python train.py --arch="resnet" --model="image classifier" --dataset="histories of elementary cellular automata, time running down" --train_examples=295000 --image_size=32 --crop_scale_min=1 --horizontal_flip=false --targets=["rule"] --num_classes=256 --norm="batchnorm" --activation="relu" --depths=[3, 6, 6] --kernel_size=3 --stem="single" --avg_pool_shortcut=false --widths=[96, 192, 384] --loss="cross_entropy" --init="xavier_uniform" --residual_init="none" --optimizer="muon" --muon_scale="original" --lr=0.016 --momentum=0.95 --nesterov=true --orthogonalizer="polar_express" --adamw_lr_other_params=0.0022 --steps=7300 --batch_size=384 --epochs=9.5 --lr_schedule="linear" --final_lr_fraction=0 --warmup_steps=360 --weight_decay=0.01 --adamw_weight_decay_other_params=0
Rows from block 7 of a small image classifier, named by matrix and row number. Rows with one number belong to one channel. Each number is 500 + 50 x the weight over its row's rms, rounded and kept within 0 to 999. All counts start at 0. Numbers have three digits each.
After each channel's rows are labels from the 100 images, of 14848, where the channel reaches its highest value: "strongest on" is what is common among them; "place" is the part of the image that holds the peak. Only what is clearly more common there than usual is listed. The data: histories of elementary cellular automata, time running down. In brackets: how many of the 100.
# convs0: first 3x3 conv (model.blocks.7.convs.0.weight, 192x192x3x3, each kernel summed), inputs 128-191
# convs1: second 3x3 conv (model.blocks.7.convs.1.weight, 192x192x3x3, transposed, each kernel summed), outputs 128-191

convs0.92:466474463561466569513437554532507509484434509487423496424485502558536485443487550428565538465491558489467559479593518420499472460496504439504443595349532480469528531531492527476491497447548476
convs1.92:424477541512522510455536483465481471464494509453407446423529521481542487498493514504520544500533492533500556482537536525515451552515446512491619561455482541612484463482509541512516550512522521
strongest on: rule: rule 67 (40)
place: bottom right (59)

convs0.57:417475499530590536454533580513526479529517454561526365577436579468507511555585443485487458524449502527573432597413501491527532595420483460471525480477524505419490471439423484473491545513488485
convs1.57:499565546579447565529517505498520540445521527557545545542600502580550445574469447430483531498534371476564586518536543495471500497508470431563564486618592465488621562523494498488511419550584512
strongest on: 001 turns on (84); large cells (82); 000 turns on (80)
place: bottom right (46); top right (40)

convs0.93:451492540516501529486573548536536466476410467564519623452519561526485526430513579557488525555400465507388549439522602484463448545517484530536502583506477485440520522514524533485467567518560479
convs1.93:545526496527493506449454540452423480509446571507511544552566586530454509498531520516484490551438448553371448475527418469582412488556457395517505395471467463577488536507451484478482537501510574
strongest on: 011 turns on (79); large cells (67)
place: bottom left (40); bottom right (36)

convs0.175:461565524519503490518474511427374486473529518486551523517536452463521375447451416406443482447469569533490406471531516519509451470496582448493488445544488454416547433489484519560435522422543510
convs1.175:468507467525552516481507566440586400493482445475471471408463436498560568483457593548525531505519494562366496429474502545508501438476464494548447493444492516560473504470499416421480559506489477
strongest on: 100 turns on (76)
place: bottom right (32)

convs0.63:568537535582537555565551480491540513502488514520577562584545585473478491445380494416502417501440509447480382539509524581446483542494569609522524548463502487546550466485505472568405587445588491
convs1.63:513554527473568513471401517548528521495519466513437580531537517529404474464536505561483448416448558619432461469453646548471481483476419475514513468503461489485493550525555452469519445525466493
strongest on: large cells (81)
place: bottom right (43)

convs0.135:460500454427527395461478442499469385418509462516468492474600404484469479411473470572468476511520460560501493353541525549416559614551518478461516483463532473438486519566533540409484503593535460
convs1.135:482541544463564468542464524515518563425418505426604616425504497534433460466578470506489560525480445530449490628536411547496501446512625574580473482417577531448512537592497482547481427510525533
strongest on: 000 turns on (81)
place: top right (88)

convs0.158:476496516456526521479464550550587464450483545532479428498487551501601481472526610497414421452461452484492456579590437502412584466468464531452493478487557547518504467523457491532497550516453476
convs1.158:536518485408579554557554455456519558438509430431482575604517544425529448409440427584500548538511454450505513449469516491550439498453498544578560551532469423492533545479475467493471513484564381
strongest on: 011 turns on (88); 111 turns on (87)
place: top right (33)

convs0.109:491450453427519537540503490555509482392447486447501471523397540503490545458550498487594532490614596552478538428537494573504463490417514562471582549473594590572562434497493594464468491451547468
convs1.109:472556404488419473448448497444405604481475463435469531495589416438386494587469534581525481560359502482550527477510452500368444507483434487525516538500515433565577571462477528517613496546454506
strongest on: 011 turns on (85); large cells (79)
place: top right (80)

convs0.178:511546463425530526505409526480561500445556473548556411513401449585500459552495462473600484442466469486435573505548528568446443510493477480440426467539510397537510524551517522501410533520518453
convs1.178:486452464497611535501374565416474488490472431542524556518566442503499565530553405492505529569515528548574508491502527508473518492580517540419536523536460477577587465555491515519545466446496537
strongest on: large cells (90); 101 turns on (82)
place: top right (42)

convs0.42:506553458533564483537530526475453539451546519435503502559463553467494508529594622562469486530522530472434388529500574520552477379544518424530541554627503506496552522556438497532469448440469470
convs1.42:524591595466455588498557523439446540431543567415435500475552527592362536530562497420565426468416481595494585471489554553550576435471472497500500381446449514497479569537472489586508437476419487
strongest on: 001 turns on (80); 110 turns on (80); rule: rule 67 (37)
place: bottom left (32)

convs0.137:504443555468516473520547482474461520482460539483514533436486572403545531517576480595525504545600518547474476531480490486499483484560473470449554461445498541528534434425532491455462464477567439
convs1.137:562562496484478484557385518470410467425511543516490479427457553551552573438519393359504496545475483502484467514550529452532492518540387419537527519479464467460507561504525470434542492564549567
strongest on: rule: rule 61 (44)
place: bottom left (45); bottom right (35)

convs0.120:455446463534396517479467485542480458486524452389495486471529529446471482546396432471513493515557524448459505502569528545514547429506400458550528485507446460489518496437442480520401480538397473
convs1.120:514520443510356481495479564354445444438549572541479512686411487502501463511540566511413545446498534543572451595522497600379502469531598555520486511538452576514482493559515376448487521511523527
strongest on: 011 turns on (86); 111 turns on (84)
place: top right (58)

convs0.25:540558394411517500532493458511527489470412500538527574483452495521562441444473384370437504521517374520521456459524521552537451525515442523465557479397532477593475429504586479485459479468595521
convs1.25:453502476378476524553514499467455481461513541461511463393433469520555542552463358442475538587438506546503525537448512515520488477447537475482440382386519497611479471555592391484487525435541611
strongest on: 110 turns on (88); 100 turns on (82); 111 turns on (76); large cells (69)
place: top right (58)

convs0.43:527489531527509523549528536572596394442414503560535516455500569506462505566559572434461489525434438520528434571578496471460447491492472587547487460492465451571435549470463448526505551496553539
convs1.43:560455504507525531413502483550526543550516444467525561562561487423484490424531598488499572543460541518581506428518468509532539570570534531555524451523450500548479401560483509458493522436507528
strongest on: 111 turns on (97); large cells (66)
place: top right (78)

convs0.126:525430462497514488472411516494517500379433515454494470588428475477534484561477506474553453468533476454499483507466476626545505420520510539441513413494535496501502531492504520444375539459487444
convs1.126:518407525535527662480524526479502450404463463531520551549537436493521425505439511542534515542540460642539609544477581531518656536518457577494496480484539530610524521569528526505464440444509520
strongest on: 101 turns on (94); large cells (85)
place: top right (42)

convs0.139:380560486582461391479553493554463607399436500520525442410527562431520490521447539521545461508473475375453537568495462551541464463490430493541467535461405486482484500498504411531471496458535521
convs1.139:443465509489607490543522515475458461529562453489533446382453560444552509500496569472429550525542508498497566471493507588460505513556548546459427463518465531529616547534517581516552416507502478
strongest on: 110 turns on (85); 111 turns on (84); 011 turns on (80)
place: top right (38)

convs0.73:546594497556498540493610499561487591496477516558559453471607579535461468467534512569516516620474563452451445487525464549625534558518507495479546499490509425461512496498587477512525439478511532
convs1.73:447496466455482503540468438464572452454534588378439514523496484513497507429480514499496423417567481685533493448436535485516485466397513469481521498470484573475491524524534565586550479563500427
strongest on: rule: rule 67 (30)
place: bottom centre (28)

convs0.118:461495482502543502404507478491451490469356486464479485507475579549542511545584558513544562464501526579458556438565425461463434462508380443451520491583462506461472464584480461590406595470448479
convs1.118:536544503509484533463526454525514564563641500461530489580449570535548514512460371356465483516507508441490504509549522503432443575518473433602502587499483533534530487644519482497516536513475524
strongest on: 101 turns on (86)
place: top right (48)

convs0.34:466460546495487517443491438490480513480496489508410515553540569537571521459525501524504518506451470499485540502654533569473473517587501458705540417550549544472582434544445494571558553480498455
convs1.34:501450440444488452511462497534493465538500522465509522505479537463505425552508467545484502456436514503538463381467338449496426545515523440653470481572477512580445587457451529527502435439540511
strongest on: 111 turns on (100)
place: top right (73)

convs0.77:565546457530419437505639521519473527511512411499542502477551554492519527565459549524490491427452479500486481573542453407496497426552397492501570522510601465461486492469353485401507388457535466
convs1.77:433563530447537551498536470458581475539558535452447534594430546517477455530460516516422548541543471460563536451462478485450550620537511482577484473543469455434502559562478468491436594458581486
strongest on: large cells (74)
place: top right (41); top left (39)

convs0.62:500521407598528558502515567513465545458383568468482452619519528458533485491568621518382455498472446485490431508526512534568536424477463559567487543598562393431489571522422444531420493487539465
convs1.62:583535526579443512517505450481456514519584589380431430504465539544520567477542556568449438547425479570548534485458477577654565495582495513500507445445531632494504474455444533459572489505505526
strongest on: large cells (77); 001 turns on (75)
place: bottom right (52)

convs0.185:523544532461459522458535476596548475443524528514508517509530568508500497463534434458496526446501545411451375521538370510425505476548519541584590537538502489519409462412484493410459478500501452
convs1.185:520492447492618538441475412505463482445556490488458517558460474511523524608560400487495477488446509556456519508493491495539455557567497519526502497521455522485487501558555482563487574490547590
strongest on: 100 turns on (96); 110 turns on (92); 011 turns on (83); 111 turns on (82)
place: top right (43)

convs0.39:474483480568529503517608398447547560480568537480485534490520634506515509523537481432520467615422510525500481462541504536463566538362492530420487492373616481461538517467445508548509552554506467
convs1.39:472432502558398568488505511467427487520545514391492448584610584519490464502547512530551486445469450504442487575465532529458428544371450417536551439508465419502498591541553428550532426503383573
strongest on: rule: rule 67 (42); rule: rule 61 (30)
place: bottom right (43); bottom centre (32)

convs0.131:459571535559431495467586527492621510541508480605512469480655505473532496513390519497460566574445503418555487426534515610527527504492529565509557469443476500497552549492507491595479513409480585
convs1.131:487486416486451524536539482497536488532522520468553567505482597495448538493477445525568424457442521469479420519513533531632441521440444487422511486470459526488534523594444486535548515591419492
strongest on: rule: rule 67 (32)
place: bottom right (57)

convs0.54:444613526492456456433584534500556471539579489493521443482495512528434471551507485495492449511506745576477524438546461451491440513472427581519531523506544541513542458473537539478396538410462488
convs1.54:460505512502475567516522504551531491476505553531536406532464517506448539462537439493522574459528481489466494517461612601541508499462413420498546494533476443542428542474505500562490505521489466
strongest on: 010 turns on (76); large cells (67)
place: bottom right (71)

convs0.22:445492486477400462509591508491558546509549430475526590472507457500347485463375504516511566431550589448495496495470512537487460505534406513650565442508457510509526418392511531469459430520553476
convs1.22:479378507446403478535433455420545407499452566475525437539460374482514484476474508497473467470536518542562461501432478515522482526529566432507467528527413495491417464458546486479495499534516514
strongest on: 010 turns on (84); 011 turns on (80); large cells (69)
place: top right (39)

convs0.184:485575523482575487458466556529566420575509451552488522488513518492508467504600515507537519428514581469352571604545506445473468496451444552541526518551520417551535490474403444401445530527454502
convs1.184:482467467563564527471491519433480558557572472586445511520540413571413475552477433523533541456468446537486514471530403560495475534512529549553517525437477482519463529513474426546519466527467527
strongest on: 111 turns on (83); 011 turns on (77)
place: top right (59)

convs0.122:392516491576462585485462515570499486523497497490444528442527548493525535475446613466480425427545471576510512488585547456437515515506458524426481485463478510476423447483451482462494556436487517
convs1.122:542502406628533533522393411558492482525494576494478435452435535524595454454547525460444563503503490443425539539477462530530520532463516496439423488483576570487459522486514528456494414465470558
strongest on: 000 turns on (89); rule: rule 67 (40)
place: bottom right (56)

convs0.56:460518527563550465506568600555590604530466538484453523478465575502410466516508537490497505569450500463439496470533541517484477495498543585436515530534519488457550476513527456520455466492462432
convs1.56:474508579543583478494568519499421492503509490479406500468572470554571409493504494547513568461457456543432514464555503568518449610406497541538562439489512420600522466521473469557477484478432476
strongest on: 011 turns on (96); 110 turns on (83); 111 turns on (80)
place: bottom left (41)

convs0.45:439473484482626541452470498512525419403491431506458487484543476475544544447379510531490461390477586451521402491503504503600493376479470478542534532459563482482436408550510408442432547422529527
convs1.45:582553515476402564514513553475507507519554572515515549511432581559555515512455527587461500559546541514571462427490485528452525531556420505455404464510550502488475505547520430429493489431531489
strongest on: large cells (83)
place: bottom right (52)

convs0.148:505509524498460581506483538480464502386425408507557442482432482551473544546462478455527509523407495481426442494544509500471525442479473503495505422514513473461455393471476530473494584453511501
convs1.148:558470475566378556519565551454468505532493517548459560498444511428530481530506594519573522493557537492562574481558471559539539534516435532441410430550512487590565475604451497539456414485614508
strongest on: 111 turns on (96); 000 turns on (93); 001 turns on (77); large cells (70)
place: top right (81)

convs0.111:498514504530447489510512497537504470594587459453555523563474499503405432432559542476610457616567513550427554509433452531487486483492484550429558512536503477483469536446501573469431463467530519
convs1.111:470465533508409531530379454479527474471547521521487532521530521563492554614509535568495505457490476522498443543426553444623423536515418493542509493422470566464458569464582492504548475575437488
strongest on: large cells (66)
place: bottom right (52)

convs0.177:425603544553476511516456515507528472471566478448519564482507546605467589465483493556522492436567607416598500483537539512441624410502527429436512457437496541506520427481507436549435497388494454
convs1.177:556479488465527505518532465478501507507430505512477419534478502595506506512498481422612560527527518510620412515482455447409527525470466435472466574443568594517428568441504508446551424532407569
strongest on: rule: rule 67 (32)
place: bottom right (41)

convs0.163:510550497557463449476615505469494565508472461517545480509582473505502472478492459514513469530551611521477535393477478537574412542481568492491523506438464586467419498450566542469450429490564520
convs1.163:495450452473459512586447545479470415492585550497508501552422399494512524478480515557502453384517523541520389526521594466523430470498464440519498486492473433505501494480501460527604508527516452
strongest on: large cells (71)
place: bottom right (48); bottom centre (25)

convs0.21:444463533489527502431569488545533417477466472514486506495541603465471403386498484505510510477487491514492463567567525547493490446506398547490497514500485551542451514565516674443525566492475478
convs1.21:550463521489531573460506565513491520487612574421441453511475540516541548523419504560402594534610474544465377528572423513545413595525455450576517497436514471458437532502444421526500567571465476
strongest on: 011 turns on (97); large cells (69)
place: bottom right (37)

convs0.44:510479564546487469487604468521504553522405539510503476533523573580332435470496508577614440556524554593431525590446418524550463489438491508509515488500456544560482443373443553505572486498527483
convs1.44:439506541540516597409538594449493531500543545410488461468587562509468509577589434479406444502465462492525428406462514478471514521529432476597484462392501395401593575515487411555551512510514466
strongest on: 011 turns on (92); 111 turns on (89); 110 turns on (89); large cells (85)
place: bottom right (33)

convs0.86:491539503551564545505502556480450508489492468443524450558511464501553511453469533511492475382419595497539483427525530452481481509510530384467551496514515502530402545523587409476494553450573525
convs1.86:473526516440421501537519525581498543474472552526535523398565517458443498447482548506434563476527465486503427581538531426420498446490503360484497536492555535534527558431499472507487497458483474
strongest on: 101 turns on (89); large cells (83); 110 turns on (76)
place: top right (39)

convs0.89:558477437475558545504547510425461511532529582497490491488497534494496533522496392571518544475486563506501544545469457493473461521546466495540559528543512526550534533467523405349492445539529426
convs1.89:529478490436581494607342513482437501388598529471562488416522490502468504453527461497392487529462532578497476471497559426510463497580423453457500442446459374479508470499445434423531484502489505
strongest on: 011 turns on (78)
place: bottom left (32)

convs0.99:505577470571474480570556477540496554479542543472471531395526526464509514522470487454449553538483528459459475527554495501449526356569429569607497483563531478449499527559519529525511489511531490
convs1.99:482439604489518547471493454536415489545466523425519455530500502519542507555552435518432571553540482524449514443426524498464429508518480520496477465496491506440516512499488543561499457513495453
strongest on: 000 turns on (83); rule: rule 67 (42); rule: rule 61 (39)
place: bottom right (43); bottom centre (26)

convs0.55:568496449545572512501625449542485539447514540564536478539499627520467543493509453609523494475497578512499538525461505439385473508554449495543561482422545578570507468482556538424532443542445528
convs1.55:461487551452536529514486509478483528528551519405492538491540497543548441516546437420550577454480482450514458535534440498475538504514492387527476533539492440406443579491481467507438469507545468
strongest on: 111 turns on (91); 110 turns on (82); large cells (72)
place: top right (52)